config.toml
horizontal_flip = true
cond_dim = 192
logit_normal_time = false
activation = "silu"
weight_standardization = false
optimizer = "soap"
shampoo_beta = 0.99
precondition_frequency = 25
batch_size = 384
warmup_steps = 520
weight_decay = 0.2
Rows from block 3 of a small image flow-matching model, named by matrix and row number. Rows with one number belong to one channel. Each number is 200 + 20 x the weight over its row's rms, rounded and kept within 0 to 999. All counts start at 0.
After each channel's rows are labels from the 100 images, of 14848 (inputs lightly noised), where the channel reaches its highest value: "peak on" is the class under the peak. Only what is clearly more common there than usual is listed. The data: rendered dice on a table.
# convs0: first 3x3 conv (model.enc.1.1.convs.0.weight, 128x128x3x3, each kernel summed), inputs 0-127
# convs1: second 3x3 conv (model.enc.1.1.convs.1.weight, 128x128x3x3, transposed, each kernel summed), outputs 0-127

convs0.120,200,253,173,217,219,168,224,207,207,193,173,213,208,201,203,118,190,195,206,190,169,203,224,234,181,203,200,207,194,195,200,199,200,178,212,243,189,196,209,230,201,209,185,223,194,178,201,180,217,214,201,214,216,187,205,217,194,223,207,159,186,188,204,188,215,186,193,192,247,203,209,184,212,208,189,196,184,208,229,180,191,195,207,177,217,184,217,191,188,162,227,220,222,250,239,200,186,179,217,213,202,178,180,184,199,237,193,183,184,217,212,203,188,201,218,229,228,233,199,199,175,200,175,184,199,226,193,227
convs1.120,197,143,219,190,146,211,194,175,216,187,173,194,210,187,201,183,205,177,208,209,202,208,191,170,250,186,190,213,205,199,189,179,230,203,235,191,188,212,200,200,214,199,187,198,198,192,233,181,190,212,183,188,200,211,198,203,192,180,194,197,179,230,207,164,181,197,203,219,187,193,192,200,217,209,237,201,186,187,248,198,191,199,190,191,195,195,210,162,207,179,176,196,190,182,213,189,218,225,194,193,175,196,168,213,205,162,200,202,210,189,224,215,122,202,158,200,183,177,202,173,223,202,213,163,159,187,213,181
peak on: die with three on top; die with six on top

convs0.76,166,201,198,219,178,203,184,195,192,202,220,169,218,170,199,197,190,190,176,145,178,174,167,186,188,198,202,161,206,175,223,181,183,208,210,196,202,224,217,209,222,146,229,151,223,226,215,201,202,193,199,225,220,227,187,183,232,232,218,191,184,188,218,217,175,199,211,174,209,196,215,188,168,201,216,174,184,212,208,178,172,187,193,194,198,219,188,177,188,192,193,179,221,244,205,174,198,194,209,178,207,200,182,203,216,194,272,202,195,205,180,188,219,190,218,173,191,206,198,209,193,181,185,204,186,211,171,213
convs1.76,229,227,193,191,213,228,200,195,234,204,174,191,193,230,176,178,258,220,208,183,211,211,214,189,206,188,204,196,185,190,226,197,154,214,226,182,171,205,167,164,174,188,174,203,182,200,194,222,204,182,208,147,163,156,186,199,162,172,199,186,213,199,167,180,189,208,190,190,180,207,190,198,170,190,195,216,172,200,195,198,219,228,211,220,177,177,195,211,182,214,185,183,198,160,193,198,188,195,172,206,184,182,183,195,163,178,241,198,196,194,187,207,203,167,202,198,225,168,207,192,198,209,186,189,174,203,173,199
peak on: die with six on top

convs0.95,175,209,226,190,200,208,197,169,181,202,182,238,190,221,214,186,192,208,234,232,193,195,205,181,245,222,239,184,190,164,167,192,208,218,192,181,201,171,200,151,208,216,202,197,187,195,176,214,183,172,203,182,189,167,233,191,176,233,154,214,212,215,202,207,195,207,202,205,193,160,233,192,225,211,198,222,181,166,207,201,181,202,187,201,150,185,210,202,180,186,213,200,196,196,179,201,257,181,196,223,185,201,201,205,195,210,186,191,181,201,175,225,200,197,203,206,176,186,185,166,191,186,229,191,212,154,208,219
convs1.95,194,205,174,143,196,179,195,240,214,198,220,151,200,197,201,204,225,208,191,197,192,217,131,190,164,171,177,176,219,201,208,200,205,194,182,186,221,198,192,172,194,178,211,190,179,192,224,206,214,189,188,206,186,201,195,194,195,177,161,194,162,185,221,195,209,188,185,201,190,255,177,180,170,181,177,188,187,206,203,189,197,197,208,200,194,214,192,227,209,139,181,187,188,179,172,227,189,220,198,200,202,162,201,204,197,217,188,187,188,171,197,184,190,204,178,179,181,183,196,218,186,188,188,163,165,181,190,193
peak on: die with five on top

convs0.75,150,225,171,189,187,167,179,201,199,196,190,199,231,185,168,199,172,192,238,218,186,194,186,174,188,194,209,202,204,201,194,203,173,193,169,206,213,233,194,181,194,235,201,167,233,207,192,181,209,166,209,210,225,195,221,206,222,196,214,154,207,180,197,204,194,222,188,195,218,203,170,213,267,193,184,215,213,172,182,205,207,167,216,181,210,170,183,209,188,154,179,182,201,215,189,251,186,198,207,217,199,200,167,195,198,179,201,173,187,199,202,203,194,193,229,179,201,218,162,181,193,194,217,167,176,202,193,204
convs1.75,233,237,219,235,220,213,210,184,229,189,235,178,198,223,230,200,227,217,208,208,203,220,216,229,214,203,199,212,179,214,172,172,172,207,213,201,223,210,210,226,198,162,178,207,186,200,184,179,158,198,191,184,204,190,198,215,200,215,176,225,193,205,199,215,218,202,201,217,195,194,175,163,156,175,196,208,189,213,223,172,220,213,193,193,183,231,240,220,203,226,186,211,193,220,230,168,203,210,215,202,212,184,239,209,237,179,192,208,233,182,191,220,213,200,220,227,174,207,228,213,209,156,197,206,194,229,230,220
peak on: die with six on top

convs0.103,175,248,202,217,171,191,206,164,218,191,198,158,225,201,187,188,211,191,173,203,209,210,247,207,207,210,198,202,185,192,199,202,239,202,170,239,179,204,214,222,181,209,200,228,166,227,188,189,194,216,211,195,222,239,174,211,214,203,224,185,197,219,196,229,210,200,200,195,177,201,219,191,212,195,202,184,217,224,209,194,216,218,178,211,184,169,205,204,222,162,209,210,221,218,209,205,166,198,195,204,186,226,221,186,176,216,190,165,210,188,219,151,146,193,205,206,234,212,202,225,172,204,227,168,216,179,204,230
convs1.103,198,164,189,177,217,213,193,208,202,205,194,200,182,173,176,188,159,223,184,197,193,205,150,179,190,183,206,209,206,191,198,182,186,205,147,206,189,195,194,168,218,173,203,189,239,212,195,197,204,176,188,200,195,189,215,162,188,193,166,175,203,191,199,207,205,213,207,191,200,223,188,189,193,219,183,183,201,177,202,204,213,201,203,166,213,182,202,180,174,194,202,185,197,192,153,206,208,204,231,199,164,172,163,158,240,203,198,204,167,171,195,205,211,200,154,253,192,158,178,183,202,205,185,228,196,242,200,191
peak on: die with five on top

convs0.92,226,195,216,246,192,222,183,181,182,191,252,177,222,199,226,243,196,169,190,206,184,211,191,189,186,218,207,198,204,184,234,196,207,177,197,209,195,217,201,148,196,203,169,209,200,185,194,213,175,194,188,211,207,193,199,187,191,187,169,192,211,169,189,224,193,199,206,216,196,191,220,186,221,205,179,225,198,196,187,206,209,209,178,206,187,160,189,200,204,199,223,200,192,219,220,211,211,242,210,196,243,152,209,182,200,200,197,195,153,234,200,219,212,198,221,157,197,147,208,206,211,190,223,201,238,175,157,212
convs1.92,214,180,183,204,218,219,230,189,151,219,154,189,161,222,174,186,212,197,206,210,207,190,176,224,193,200,179,228,172,213,170,178,205,248,199,217,188,213,202,195,182,190,220,171,216,193,206,185,222,220,199,184,157,205,214,208,159,193,222,199,227,221,173,209,189,199,208,219,210,226,181,216,187,223,230,182,192,200,239,183,169,209,219,200,184,174,219,199,214,203,172,216,195,202,203,168,194,164,182,199,203,220,155,221,200,178,171,173,208,190,225,193,179,206,207,194,214,212,167,182,215,217,204,174,170,190,187,194
peak on: die with six on top

convs0.59,194,207,200,231,190,189,206,214,195,183,94,210,195,201,175,195,191,161,203,197,177,223,227,202,219,215,206,204,184,214,219,202,167,195,200,190,188,202,221,201,187,191,195,195,197,177,221,220,181,200,197,198,212,190,174,271,189,217,191,216,209,205,215,169,170,205,189,200,210,174,240,214,214,196,170,213,205,220,194,164,236,194,187,190,196,187,215,188,226,166,189,200,217,198,198,207,146,184,199,191,205,195,203,188,194,215,202,204,223,199,209,208,169,198,198,173,189,192,215,198,207,194,208,227,162,212,182,219
convs1.59,208,216,174,170,215,211,207,213,182,191,198,185,181,142,169,239,194,208,199,208,193,193,161,206,154,170,209,212,207,190,216,211,204,209,121,172,224,204,179,174,201,185,167,189,179,210,194,195,218,213,211,192,201,179,203,160,192,182,195,198,184,207,217,199,218,199,202,200,199,220,195,203,200,197,222,150,183,201,132,200,191,201,201,212,216,195,204,195,199,188,212,196,188,218,225,201,204,183,238,200,197,179,219,204,202,211,209,194,192,206,196,194,270,191,184,194,190,172,167,201,176,184,199,208,200,195,192,191
peak on: die with six on top; die with four on top

convs0.54,190,214,182,198,242,166,184,189,204,203,188,206,196,194,189,234,194,189,201,194,203,210,245,212,211,164,196,189,210,226,218,200,208,196,202,262,168,211,210,231,216,210,198,208,196,210,205,188,185,241,209,223,200,181,193,237,212,190,194,152,189,234,214,220,192,190,199,197,204,195,226,182,203,208,193,187,200,214,218,227,202,171,162,184,218,198,186,188,139,171,200,187,217,206,174,192,194,179,196,191,150,204,161,187,205,221,196,196,188,193,234,214,177,194,203,179,210,212,204,220,194,216,209,148,191,243,201,205
convs1.54,200,170,200,236,197,195,190,182,195,186,163,190,182,233,193,147,185,180,211,175,177,188,150,201,221,173,202,213,192,195,190,178,215,215,191,237,164,207,200,231,166,197,201,177,199,185,189,172,195,179,194,196,204,215,189,144,186,176,191,200,199,215,184,198,148,204,167,202,152,270,201,195,190,201,222,190,189,194,239,181,193,211,195,203,195,209,199,183,195,187,171,195,185,195,191,187,189,193,188,205,182,208,166,235,213,197,188,185,199,201,214,196,165,199,168,220,216,214,201,202,202,192,203,189,191,178,196,196
peak on: die with five on top; die with four on top

convs0.29,188,228,210,203,215,193,188,189,216,190,193,178,171,203,183,210,185,184,193,209,206,206,201,247,192,194,175,103,214,206,178,212,198,200,189,184,190,206,187,189,195,242,211,181,206,188,196,240,175,197,193,198,194,211,185,225,183,218,214,174,207,208,192,193,210,210,198,222,217,190,234,164,229,198,221,203,221,212,237,183,210,228,222,205,271,176,191,204,228,192,220,192,213,211,210,209,204,199,211,187,163,214,211,183,193,207,187,230,203,188,183,172,200,191,178,214,161,202,198,187,186,218,203,194,194,233,186,220
convs1.29,250,194,189,178,205,208,202,220,208,201,209,217,198,192,224,194,185,204,227,209,203,186,186,152,215,185,223,179,185,205,217,193,201,168,193,212,189,215,209,208,203,183,222,194,183,201,226,151,212,278,201,190,189,209,209,208,204,191,174,209,207,181,205,202,171,198,163,188,208,187,208,193,186,174,200,186,188,182,175,208,221,211,168,192,160,186,188,210,206,157,187,198,166,195,146,195,168,209,201,172,212,216,210,200,192,207,193,157,227,217,239,201,198,223,228,167,228,181,185,188,186,196,213,180,219,186,201,196
peak on: die with five on top; die with six on top

convs0.101,195,197,189,221,166,198,181,199,197,231,221,221,206,225,206,161,176,199,172,204,242,191,167,236,207,184,183,210,173,207,207,201,195,201,201,146,228,218,170,168,202,201,210,210,201,225,223,194,169,182,202,180,224,185,217,205,225,173,156,176,205,171,198,234,167,214,199,214,206,198,163,217,184,235,198,199,245,204,169,206,209,215,187,197,209,199,198,200,212,193,226,221,215,171,143,194,182,174,179,192,209,219,189,188,189,218,179,182,216,174,207,206,171,186,183,199,202,187,172,215,218,199,204,201,216,212,198,194
convs1.101,185,151,211,155,225,215,204,180,187,188,180,177,174,192,186,211,205,202,213,205,171,225,169,216,195,194,183,212,206,193,176,182,215,196,186,206,191,214,220,223,188,170,184,195,216,177,188,186,208,203,186,210,188,201,183,177,180,209,198,158,218,183,203,207,180,173,180,187,147,212,225,191,197,197,231,197,185,189,269,206,202,178,192,187,180,200,202,178,176,161,156,186,183,202,181,231,217,212,224,201,225,179,193,208,206,194,197,212,210,192,214,200,160,204,178,204,213,209,189,183,172,209,193,186,256,170,187,193
peak on: die with three on top; die with five on top

convs0.99,181,203,188,222,206,226,224,231,204,205,204,201,182,224,196,219,217,200,215,197,197,178,193,173,213,227,227,210,178,206,174,196,187,194,224,201,234,204,233,192,183,199,196,199,214,215,220,208,164,172,216,175,204,194,209,185,189,222,211,238,189,154,205,203,204,223,176,242,209,209,202,245,196,206,199,209,197,204,195,223,215,200,219,179,190,192,215,223,230,234,175,212,196,178,208,213,188,214,195,154,204,180,236,169,196,213,189,190,203,246,218,220,203,172,202,197,195,171,122,212,184,204,173,207,194,188,170,190
convs1.99,200,189,212,222,157,203,224,164,191,200,201,192,182,193,158,179,174,199,197,219,188,200,212,190,190,181,176,186,227,179,178,220,226,195,177,227,159,220,167,215,188,194,195,213,215,202,178,202,195,197,178,200,206,199,186,201,161,186,177,144,199,213,213,178,178,191,190,207,180,206,194,174,194,204,203,209,198,200,169,160,174,197,193,208,175,164,198,194,157,197,174,186,194,221,178,187,209,162,197,210,216,198,158,206,212,220,182,212,167,229,148,150,214,189,208,202,176,201,224,193,206,221,206,218,197,199,216,188
peak on: die with three on top

convs0.122,215,224,160,197,168,185,219,175,198,227,170,165,218,204,170,172,182,192,194,204,236,207,218,222,182,208,187,213,214,210,188,202,211,191,170,191,188,194,199,199,186,215,187,223,190,205,184,184,223,227,185,221,189,223,171,224,210,175,214,178,192,284,223,212,196,201,222,184,163,223,201,195,215,216,208,195,173,212,198,213,220,186,215,221,214,187,195,195,187,188,237,186,211,203,183,187,201,198,189,208,152,210,210,200,197,216,211,173,221,152,221,190,198,215,197,248,211,194,216,213,214,216,200,201,188,233,235,211
convs1.122,173,200,214,172,192,178,171,219,235,185,141,190,220,188,187,164,183,191,202,175,183,187,190,169,212,182,206,198,205,179,192,205,216,177,169,192,193,217,189,185,191,196,201,200,203,184,204,189,183,183,201,201,205,194,194,157,185,187,174,214,215,170,171,172,172,189,210,213,167,239,182,207,196,195,168,186,182,189,189,182,189,204,190,174,202,194,214,192,187,192,197,216,186,186,173,201,196,186,194,196,193,176,177,250,202,218,171,193,142,213,198,177,210,177,208,202,232,226,231,189,217,172,167,161,169,200,201,170
peak on: die with five on top; die with three on top

convs0.113,219,225,216,212,190,212,199,195,206,197,183,194,206,194,218,204,170,200,197,195,198,177,220,206,212,220,226,219,200,169,191,231,183,223,173,197,179,137,191,211,199,183,182,231,206,191,186,197,197,190,197,178,205,238,214,194,180,198,191,185,199,249,222,223,182,187,232,183,203,209,208,138,198,167,221,198,181,194,192,196,205,218,200,211,205,219,194,244,180,185,196,197,206,212,189,198,226,191,203,222,201,163,176,190,193,230,230,215,204,162,220,207,205,204,210,207,231,242,178,170,158,166,223,200,192,219,240,210
convs1.113,186,196,215,190,183,213,225,222,156,199,208,213,203,199,207,188,236,203,173,200,230,203,142,187,195,203,165,173,192,201,218,190,211,207,192,179,197,228,227,203,187,198,215,213,199,194,185,215,201,220,191,209,202,189,194,192,217,214,184,201,189,199,200,190,223,196,186,197,220,180,194,200,209,241,224,187,199,213,192,221,192,176,205,188,202,218,210,146,208,222,220,188,187,218,211,179,175,223,202,201,207,207,215,227,205,177,157,211,208,206,167,177,169,215,187,177,185,146,214,219,236,213,188,201,221,138,139,185
peak on: die with six on top; die with five on top

convs0.108,153,159,188,225,219,201,186,207,199,178,215,195,189,194,183,181,206,212,188,212,204,207,253,223,187,216,212,204,181,225,171,212,187,187,186,203,199,152,184,256,200,232,212,218,220,209,198,227,186,198,205,175,226,219,185,206,174,228,213,203,235,222,216,204,197,225,198,201,201,226,195,246,190,204,201,191,228,225,205,212,170,192,198,216,231,193,203,219,201,213,199,216,192,193,157,174,258,170,197,196,200,188,181,211,209,185,203,206,168,218,182,199,210,230,220,204,189,208,166,189,218,227,196,210,197,211,165,201
convs1.108,224,218,205,189,211,214,198,197,168,203,214,205,188,183,246,226,195,192,233,197,211,209,151,234,201,175,183,205,250,190,208,224,208,228,237,198,226,208,225,172,223,185,196,204,204,196,209,198,224,194,185,231,194,188,188,201,201,181,192,224,187,192,202,201,203,202,230,224,231,225,235,188,232,190,192,181,206,195,200,187,198,203,183,173,213,217,191,176,220,199,208,199,202,217,255,219,173,250,212,229,221,202,228,211,195,220,211,210,192,176,239,229,182,196,176,179,204,185,170,193,178,170,202,214,200,182,234,186
peak on: die with five on top; die with four on top

convs0.36,213,205,184,192,195,211,232,165,210,180,178,217,236,196,195,203,201,209,215,214,207,214,188,138,195,172,195,171,185,189,222,213,171,198,226,188,168,197,210,185,207,207,176,192,209,204,188,202,169,178,220,177,198,192,180,264,216,197,185,202,203,176,178,226,181,186,213,218,211,209,207,188,196,177,211,168,233,199,207,184,148,187,161,242,168,178,201,220,229,209,199,208,209,186,179,203,222,194,211,217,206,189,188,179,199,180,187,232,205,191,208,195,200,178,186,212,174,185,225,188,187,168,239,239,176,209,202,200
convs1.36,191,205,230,204,203,189,157,218,177,200,195,189,197,223,191,199,202,218,170,209,178,207,185,185,170,222,180,216,189,182,169,181,221,196,217,201,189,223,181,203,206,203,215,156,206,230,190,218,177,205,194,212,218,181,168,161,175,209,253,195,174,194,217,198,188,207,192,187,210,167,198,173,210,240,184,183,191,217,141,200,207,207,234,195,193,197,210,185,205,190,189,171,199,189,224,212,199,222,191,203,178,188,180,213,187,208,164,173,236,219,184,190,178,205,198,194,210,176,165,205,192,200,155,157,223,167,187,214
peak on: die with five on top; die with four on top

convs0.91,222,222,218,176,206,207,183,210,221,193,230,161,144,200,198,174,218,246,205,212,203,217,203,216,229,206,200,190,246,215,190,193,205,202,172,217,206,228,227,203,201,179,211,225,237,199,184,191,197,195,198,200,198,204,219,216,214,191,176,183,177,188,184,191,180,202,201,166,196,212,210,183,195,211,204,186,194,189,251,186,210,218,207,192,211,193,184,248,231,224,209,190,199,198,190,179,176,204,201,216,175,217,224,178,171,223,189,191,160,158,223,201,185,196,226,245,193,230,239,202,192,214,192,205,208,233,210,169
convs1.91,199,178,187,215,173,176,243,184,177,220,155,211,213,196,183,192,209,178,209,192,213,199,194,197,186,200,189,215,165,165,200,184,182,191,226,152,175,195,186,190,209,206,204,196,191,188,216,226,228,209,191,197,206,196,186,186,187,192,184,222,223,219,209,206,205,180,183,226,183,195,187,216,180,201,227,206,187,179,124,213,174,170,168,204,193,214,211,159,221,161,195,224,203,189,198,210,191,180,219,197,188,187,146,224,213,158,193,210,218,172,187,194,190,185,196,159,219,194,214,230,192,194,198,187,205,187,180,222
peak on: die with five on top

convs0.5,175,215,176,215,182,172,204,165,205,217,163,199,207,218,163,153,228,204,217,193,167,198,188,211,196,197,206,206,236,227,204,212,232,182,194,242,189,171,184,212,234,199,204,197,191,199,228,177,210,239,174,218,220,184,183,225,209,233,198,200,220,218,199,186,198,194,174,204,218,189,197,187,204,204,195,214,197,213,232,213,215,183,194,201,212,226,174,181,161,178,245,195,214,199,167,193,189,188,203,196,180,215,210,194,200,228,200,211,219,166,220,205,184,216,189,200,240,224,202,216,185,199,190,186,137,228,195,180
convs1.5,211,194,223,196,207,210,200,199,180,181,172,170,210,188,185,219,184,221,178,209,192,182,225,174,179,170,197,212,170,213,183,199,177,195,190,161,196,224,200,154,196,210,192,195,205,142,214,179,198,170,220,215,203,161,202,143,183,175,165,197,208,212,197,194,194,201,236,214,163,174,174,194,202,219,209,209,181,191,170,183,192,184,195,165,197,216,217,224,193,209,172,200,183,214,182,211,182,187,229,221,207,187,162,192,206,169,189,179,216,209,183,200,236,176,210,150,170,206,196,183,203,205,190,192,188,186,180,183
peak on: die with five on top; die with three on top

convs0.123,213,236,168,203,149,183,183,184,207,231,191,193,239,203,171,202,174,177,198,209,183,204,212,201,219,182,195,184,202,223,199,190,212,236,197,183,142,210,216,207,204,212,199,220,190,201,200,171,195,209,184,218,182,204,184,259,201,193,198,205,186,212,221,260,187,198,196,200,217,184,206,214,208,216,191,206,202,202,175,203,201,199,208,188,213,178,210,216,177,137,224,174,218,203,189,201,209,193,168,204,168,201,205,197,185,231,192,170,219,171,215,179,175,182,186,227,194,192,193,200,207,202,224,227,161,233,223,204
convs1.123,195,181,197,205,172,193,182,192,155,172,194,199,175,205,189,200,198,214,193,202,204,207,206,177,144,192,212,197,198,207,174,176,217,201,142,148,190,233,187,200,208,185,211,200,213,211,200,201,226,189,197,196,195,162,208,173,185,170,172,180,204,211,186,194,210,200,190,199,195,174,183,198,193,194,215,194,188,195,122,212,168,199,187,192,197,176,203,172,171,240,170,202,198,214,185,187,179,189,228,209,226,206,153,205,185,211,195,192,184,229,192,201,161,183,195,165,184,214,217,193,199,207,198,218,184,178,208,170
peak on: die with five on top; die with four on top